python train.py --arch="mobilenet_v2" --model="multi-label image tagger" --dataset="made-up road signs on poles" --train_examples=122500 --image_size=32 --crop_scale_min=0.8 --horizontal_flip=false --color_jitter=0.1 --norm="batchnorm" --hidden_act="silu" --drop_path=0.2 --depths=[6, 6, 6] --kernel_size=3 --stem="single" --expansion=6 --widths=[40, 80, 160] --num_labels=58 --init="torch_default" --residual_init="scaled_by_depth" --optimizer="adamw" --learning_rate=0.0025 --beta1=0.9 --beta2=0.99 --eps=1e-08 --max_steps=15600 --batch_size=128 --epochs=16.3 --lr_schedule="linear" --final_lr_fraction=0.1 --warmup_steps=460 --weight_decay=0.04
Rows from block 12 of a small multi-label image tagger, named by matrix and row number. Rows with one number belong to one channel. Each number is 200 + 20 x the weight over its row's rms, rounded and kept within 0 to 999. All counts start at 0.
After each channel's rows are labels from the 100 images, of 14976, where the channel reaches its highest value: "colour at peak" is the nearest of a few named colours to the mean colour under the peak; "top examples" is what is common among them. Only what is clearly more common there than usual is listed. The data: made-up road signs on poles. In brackets: how many of the 100, against the usual share in percent.
# convs0: expand pointwise conv (model.blocks.12.convs.0.weight, 480x80x1x1), inputs 0-79
# convs1: depthwise 3x3 conv, stride 2 (model.blocks.12.convs.1.weight, 480x1x3x3), a 3x3 kernel
# convs2: project pointwise conv (model.blocks.12.convs.2.weight, 160x480x1x1, transposed), outputs 0-79

convs0.225,219,189,175,193,237,175,198,165,202,176,177,170,216,195,199,160,162,198,179,173,226,202,206,213,215,252,204,163,209,153,209,221,206,205,197,199,198,197,192,200,191,218,216,167,229,191,202,204,225,187,185,190,189,192,189,213,225,212,225,189,202,188,192,162,205,191,198,174,181,183,194,180,208,209,224,197,217,231,184,161
convs1.225,171,180,182,179,179,178,190,183,182
convs2.225,182,147,210,204,158,193,225,186,181,174,184,182,208,193,203,198,195,231,215,201,219,159,175,185,251,207,193,192,178,205,169,191,219,212,231,206,198,179,210,213,200,200,155,193,188,164,219,235,217,148,167,206,238,222,192,216,167,144,194,215,213,225,182,187,198,209,174,189,193,226,182,176,184,213,210,195,188,190,204,214
colour at peak: black (29 vs 8.7)
top examples: white rim (42 vs 8.2); yellow rim (26 vs 8.4)

convs0.191,217,214,240,207,199,207,203,211,189,198,171,198,185,224,197,177,248,215,191,204,173,191,207,176,178,206,177,187,227,161,208,190,186,135,162,225,211,194,220,207,208,200,200,173,210,196,219,201,189,208,180,206,179,202,196,201,163,185,168,202,209,201,220,176,230,166,185,244,196,199,197,174,212,221,212,188,200,221,182,207
convs1.191,202,221,194,209,230,224,214,229,222
convs2.191,204,153,204,211,189,220,193,221,186,219,197,187,209,201,235,185,226,238,224,213,217,228,124,176,204,228,172,214,183,217,182,218,211,194,189,193,231,229,197,214,228,214,177,228,180,156,255,176,203,203,194,210,193,188,233,194,203,182,220,195,217,199,201,175,209,214,224,200,189,217,196,161,181,210,193,217,172,161,187,221
colour at peak: grey (71 vs 37)
top examples: purple rim (99 vs 8.5)

convs0.267,208,174,211,194,168,206,214,221,197,183,183,189,139,206,170,197,233,189,189,206,243,168,185,172,202,188,164,207,196,235,156,189,196,184,185,205,179,205,211,213,216,205,188,195,195,224,209,205,206,222,203,156,208,189,201,230,189,207,172,204,213,196,226,217,206,202,182,232,186,212,214,192,211,154,189,206,171,217,192,203
convs1.267,218,227,185,204,221,221,199,212,236
convs2.267,188,144,206,198,214,209,228,200,210,182,199,179,199,197,188,224,184,212,207,182,206,186,183,192,189,198,206,192,198,227,184,224,212,200,236,209,200,184,233,211,184,223,153,189,199,169,206,223,191,148,174,210,244,239,163,217,172,180,157,221,215,216,171,204,202,234,156,175,221,235,184,178,185,210,225,210,196,199,212,187
colour at peak: grey (69 vs 37); pink (28 vs 4.5)
top examples: white face (73 vs 8.3); pink rim (28 vs 8.6)

convs0.338,218,227,207,207,174,211,210,205,164,204,216,197,214,167,164,185,171,225,185,216,214,227,185,199,240,204,208,191,216,256,169,217,204,213,192,221,168,222,158,208,200,212,185,212,205,222,193,189,205,204,205,166,207,200,200,196,198,237,202,206,201,171,229,178,198,210,171,224,222,207,232,182,192,183,200,189,190,205,195,244
convs1.338,197,219,208,207,238,226,205,221,223
convs2.338,206,166,220,192,184,196,187,166,208,172,191,153,216,207,247,212,226,198,196,224,170,149,216,193,192,267,225,205,203,183,202,183,239,187,209,176,190,194,184,237,212,208,180,180,203,199,226,198,207,217,177,209,195,180,198,178,156,211,168,188,156,216,153,230,187,187,184,203,211,245,189,200,205,207,228,209,214,185,192,214
colour at peak: brown (66 vs 37.6)
top examples: yellow face (97 vs 8.4)

convs0.6,186,215,174,198,205,198,205,229,193,194,211,173,181,174,186,215,164,225,215,227,216,204,222,185,214,194,181,205,211,183,200,216,186,219,222,162,185,236,177,203,190,204,183,224,184,218,174,216,205,205,180,163,221,211,189,214,219,161,229,187,199,248,197,242,197,215,236,217,174,201,195,211,196,181,223,227,217,173,187,220
convs1.6,233,219,209,217,229,218,196,216,219
convs2.6,190,200,237,235,173,230,186,188,170,206,219,191,186,180,230,226,179,219,211,202,210,214,188,158,218,176,205,218,177,219,217,214,199,193,205,211,186,194,200,179,212,211,178,182,159,191,188,211,199,179,210,173,188,169,215,163,190,212,200,183,185,162,221,189,170,202,225,207,238,176,202,168,173,205,195,185,181,205,192,208
colour at peak: blue (47 vs 1.4)
top examples: blue face (100 vs 8.4)

convs0.73,218,178,181,200,201,190,204,205,183,173,185,211,195,179,222,231,214,213,190,211,194,217,217,204,211,219,197,228,232,195,213,202,200,184,192,184,247,181,200,170,214,193,165,194,212,201,207,165,175,214,166,194,208,178,200,173,183,176,205,208,209,222,175,192,235,214,213,184,245,134,202,173,204,236,185,182,212,215,203,203
convs1.73,159,177,169,209,216,207,201,197,204
convs2.73,209,204,210,200,189,172,220,245,208,177,184,169,191,231,191,193,208,245,201,220,199,180,174,158,199,191,218,206,205,210,215,189,213,199,199,230,186,209,210,181,204,180,168,226,228,181,200,203,172,219,148,226,211,172,217,233,212,188,185,227,183,228,206,207,194,213,216,173,223,220,228,197,150,165,190,189,221,206,203,150
colour at peak: black (26 vs 8.7)
top examples: square sign (47 vs 20.4); white rim (36 vs 8.2); cross (32 vs 3.8)

convs0.36,199,211,212,215,226,206,202,198,196,204,207,203,206,215,199,191,168,201,186,182,231,218,170,183,201,229,188,229,218,174,216,223,220,225,231,186,213,226,182,224,205,214,217,196,190,199,190,165,195,220,230,220,199,214,209,183,166,187,276,218,176,232,210,186,211,224,220,233,197,210,197,215,235,201,206,214,211,178,176,204
convs1.36,222,222,207,222,239,200,214,217,210
convs2.36,203,208,173,147,201,197,188,224,182,192,155,173,201,200,225,210,201,206,190,218,210,206,196,194,218,196,193,218,165,223,206,209,169,209,237,198,202,192,174,181,171,235,169,207,184,186,180,214,216,172,194,182,190,195,222,242,181,249,205,164,225,210,218,197,217,210,219,207,228,201,208,194,186,189,204,228,171,174,219,187
colour at peak: brown (62 vs 37.6)
top examples: black face (91 vs 8.7)

convs0.257,189,198,188,199,180,181,211,222,198,191,204,205,184,191,165,193,212,202,171,241,232,173,219,233,199,203,177,164,154,202,182,213,192,171,210,211,178,223,194,230,215,198,201,218,186,209,185,219,198,189,222,182,200,228,204,205,160,208,195,246,211,170,241,213,172,230,205,221,202,234,219,214,214,196,191,217,183,227,206,206
convs1.257,203,185,208,196,235,221,210,227,228
convs2.257,197,146,205,237,207,214,205,181,206,205,174,167,191,231,176,180,204,194,200,206,202,221,183,193,199,210,201,203,207,215,175,181,207,190,213,228,221,187,232,180,208,210,178,169,209,204,192,208,165,170,176,216,228,173,173,222,191,184,174,232,235,215,188,206,165,237,199,200,207,213,181,159,186,187,222,193,186,193,204,165
colour at peak: grey (63 vs 37)
top examples: white face (72 vs 8.3)

convs0.107,203,184,232,201,181,211,228,210,208,210,211,208,163,227,181,200,255,193,240,203,196,200,193,195,196,206,138,196,196,205,200,203,166,171,190,208,212,162,219,204,182,184,189,193,183,193,194,188,197,227,187,201,185,214,206,219,187,158,180,230,211,192,219,214,207,210,196,219,234,212,166,182,204,205,204,200,202,222,220,250
convs1.107,206,168,185,214,220,206,216,235,213
convs2.107,180,178,204,185,175,192,198,203,200,249,210,186,216,186,204,195,192,226,211,189,222,214,164,207,247,197,188,200,177,232,201,217,172,218,197,159,162,187,194,184,200,209,179,204,208,150,199,220,189,200,164,227,205,199,179,207,171,198,174,190,225,229,223,183,221,225,192,167,229,236,207,176,186,234,192,176,212,190,188,205
colour at peak: grey (83 vs 37)
top examples: white rim (100 vs 8.2)

convs0.193,189,204,176,179,167,180,213,212,179,188,165,199,157,201,191,176,206,192,186,256,244,187,189,177,185,199,180,187,183,201,156,192,194,208,223,213,210,230,210,222,204,181,198,213,186,231,188,184,184,235,179,202,193,195,211,215,177,229,199,189,227,202,223,186,177,209,178,209,176,196,217,220,175,208,202,236,177,188,195,176
convs1.193,212,217,207,196,237,227,214,217,222
convs2.193,202,182,177,242,223,210,228,196,203,192,175,199,174,229,193,228,187,193,207,213,192,180,213,201,167,224,222,203,214,217,176,197,222,158,207,225,230,176,192,203,176,185,185,224,172,236,170,208,177,154,217,187,200,236,175,191,220,209,189,216,213,202,201,196,204,223,205,237,194,162,214,186,185,175,190,222,161,212,220,197
colour at peak: grey (64 vs 37)
top examples: white face (100 vs 8.3); black rim (30 vs 8.3)

convs0.389,213,213,170,206,204,223,229,181,220,209,236,187,187,184,198,212,210,220,228,207,204,195,202,215,205,222,218,197,191,255,156,172,241,175,182,198,171,213,193,227,176,196,182,204,170,205,196,209,203,220,242,180,173,164,211,197,196,234,158,185,226,174,203,204,169,202,189,204,216,192,209,178,200,206,205,209,186,200,198,195
convs1.389,227,207,201,237,227,203,213,224,200
convs2.389,223,178,175,155,222,195,207,211,206,192,223,243,214,205,215,195,221,204,156,175,174,187,208,189,182,207,193,176,220,180,199,195,182,176,170,220,222,205,239,219,174,200,229,186,236,201,233,209,198,192,174,226,184,217,168,187,195,172,215,214,205,188,204,216,186,175,154,173,160,230,192,215,179,213,228,215,183,211,192,198
colour at peak: green (42 vs 5.2)
top examples: teal face (87 vs 8.2)

convs0.83,225,194,167,227,219,205,214,195,181,217,224,176,203,185,182,227,225,244,238,222,195,209,180,219,195,209,190,159,226,234,203,178,224,188,178,218,172,229,200,236,199,202,186,194,190,215,203,220,215,187,230,183,197,190,211,198,191,209,160,163,201,192,160,233,212,202,185,206,175,211,196,213,220,179,218,192,195,205,224,190
convs1.83,167,199,222,207,225,230,200,212,218
convs2.83,204,179,194,206,194,215,186,222,203,194,233,244,201,195,202,232,186,188,191,187,200,191,191,177,188,247,205,175,203,173,178,211,185,242,182,237,202,192,199,190,166,254,208,207,205,230,206,210,229,193,212,222,196,210,190,187,185,169,247,240,159,185,179,213,200,171,204,207,175,213,191,200,191,192,188,204,180,208,184,188
colour at peak: green (60 vs 5.2)
top examples: teal face (72 vs 8.2); green face (26 vs 7.8)

convs0.50,179,190,209,202,186,176,208,192,190,237,177,191,169,191,191,186,211,223,183,225,218,209,211,167,190,153,185,195,194,189,202,162,196,198,209,225,208,210,201,223,206,184,195,201,178,154,183,230,194,175,201,188,223,199,192,218,204,222,179,188,198,166,223,180,205,206,217,217,166,250,228,191,207,250,210,222,202,189,226,217
convs1.50,164,225,208,194,218,218,175,218,203
convs2.50,203,189,208,253,207,223,190,211,220,197,162,160,185,246,156,223,184,197,188,213,185,232,189,197,190,203,167,216,218,193,180,220,208,221,211,218,235,219,207,172,177,188,190,177,211,214,201,185,158,200,206,195,195,211,224,222,207,168,179,226,221,180,171,199,225,208,254,236,191,171,199,188,210,186,187,217,183,223,222,189
colour at peak: purple (27 vs 2.4)
top examples: purple face (42 vs 8.3); white face (35 vs 8.3)

convs0.435,174,186,183,163,188,165,220,192,225,183,182,183,170,179,197,192,209,192,219,266,222,199,191,190,204,217,177,208,185,204,178,165,215,206,202,224,203,199,236,236,212,177,183,213,182,219,180,200,204,218,212,199,193,187,207,215,198,221,162,214,215,182,226,212,218,250,173,199,198,222,206,194,216,176,191,226,175,200,198,200
convs1.435,185,235,180,205,185,228,216,197,180
convs2.435,197,176,173,242,237,209,224,186,224,195,184,193,174,222,178,213,190,187,185,193,196,203,193,212,186,218,226,190,211,214,178,187,213,170,195,222,222,163,194,185,179,183,199,199,198,228,164,216,186,151,195,192,206,226,161,217,209,190,199,232,204,225,192,213,192,217,196,204,190,186,191,186,173,178,195,200,166,216,200,200
colour at peak: grey (63 vs 37)
top examples: white face (100 vs 8.3)

convs0.246,226,204,209,195,193,167,198,193,196,180,207,200,211,178,166,179,179,203,173,200,203,210,224,219,227,250,197,158,193,173,198,225,196,201,222,265,183,221,198,199,218,216,181,218,211,257,197,181,207,201,204,201,206,231,209,169,193,194,214,192,219,196,219,194,172,192,215,159,208,188,187,214,195,223,193,209,196,206,173,188
convs1.246,211,191,194,226,230,225,208,227,220
convs2.246,173,193,169,230,207,245,219,210,190,198,200,177,213,190,182,181,221,215,195,197,209,191,190,252,184,193,227,203,226,190,181,162,196,182,204,207,212,173,194,183,218,207,209,213,185,236,214,185,180,217,215,182,214,195,208,225,237,224,197,195,218,202,194,160,203,225,219,250,202,180,194,166,198,211,184,225,207,152,177,222
colour at peak: brown (65 vs 37.6); orange (27 vs 0.7)
top examples: orange face (96 vs 8.3)

convs0.15,207,169,215,199,202,245,189,197,192,203,189,207,170,230,207,189,230,214,185,179,193,187,242,190,149,183,183,220,216,176,186,223,199,182,166,202,207,225,207,213,178,186,207,182,222,180,204,219,242,204,181,167,187,182,175,222,167,189,209,180,199,197,213,169,201,191,180,205,173,199,223,182,218,197,197,189,207,222,158,192
convs1.15,220,179,184,229,228,200,212,223,216
convs2.15,190,175,170,232,238,245,203,168,208,198,194,206,199,223,205,164,218,207,234,178,171,198,185,196,192,231,198,178,209,192,160,207,230,182,215,220,245,202,218,193,204,183,197,215,179,209,231,171,176,195,213,209,192,204,186,233,198,215,216,223,189,199,190,190,190,220,220,210,169,195,225,196,178,193,186,198,175,190,208,205
colour at peak: grey (62 vs 37)
top examples: grey rim (90 vs 8.3)

convs0.211,175,176,203,221,213,164,191,186,224,174,203,237,216,190,214,213,196,193,156,190,190,220,237,206,207,238,235,194,213,161,200,199,186,195,214,264,210,212,184,204,225,187,206,219,223,238,175,212,187,204,210,215,202,217,191,189,186,201,214,191,200,215,205,194,209,169,174,161,192,202,193,202,187,210,200,200,191,221,170,169
convs1.211,194,225,214,186,196,217,159,179,212
convs2.211,182,203,184,188,207,232,218,215,196,154,181,170,225,181,188,177,205,236,201,196,216,179,194,223,219,166,200,191,207,162,192,206,191,184,243,205,209,188,200,199,206,219,188,217,219,153,236,182,195,218,209,173,207,213,205,239,211,179,203,183,211,219,164,165,232,197,209,213,221,208,187,179,184,214,193,191,229,169,166,177
colour at peak: brown (64 vs 37.6)
top examples: orange face (94 vs 8.3)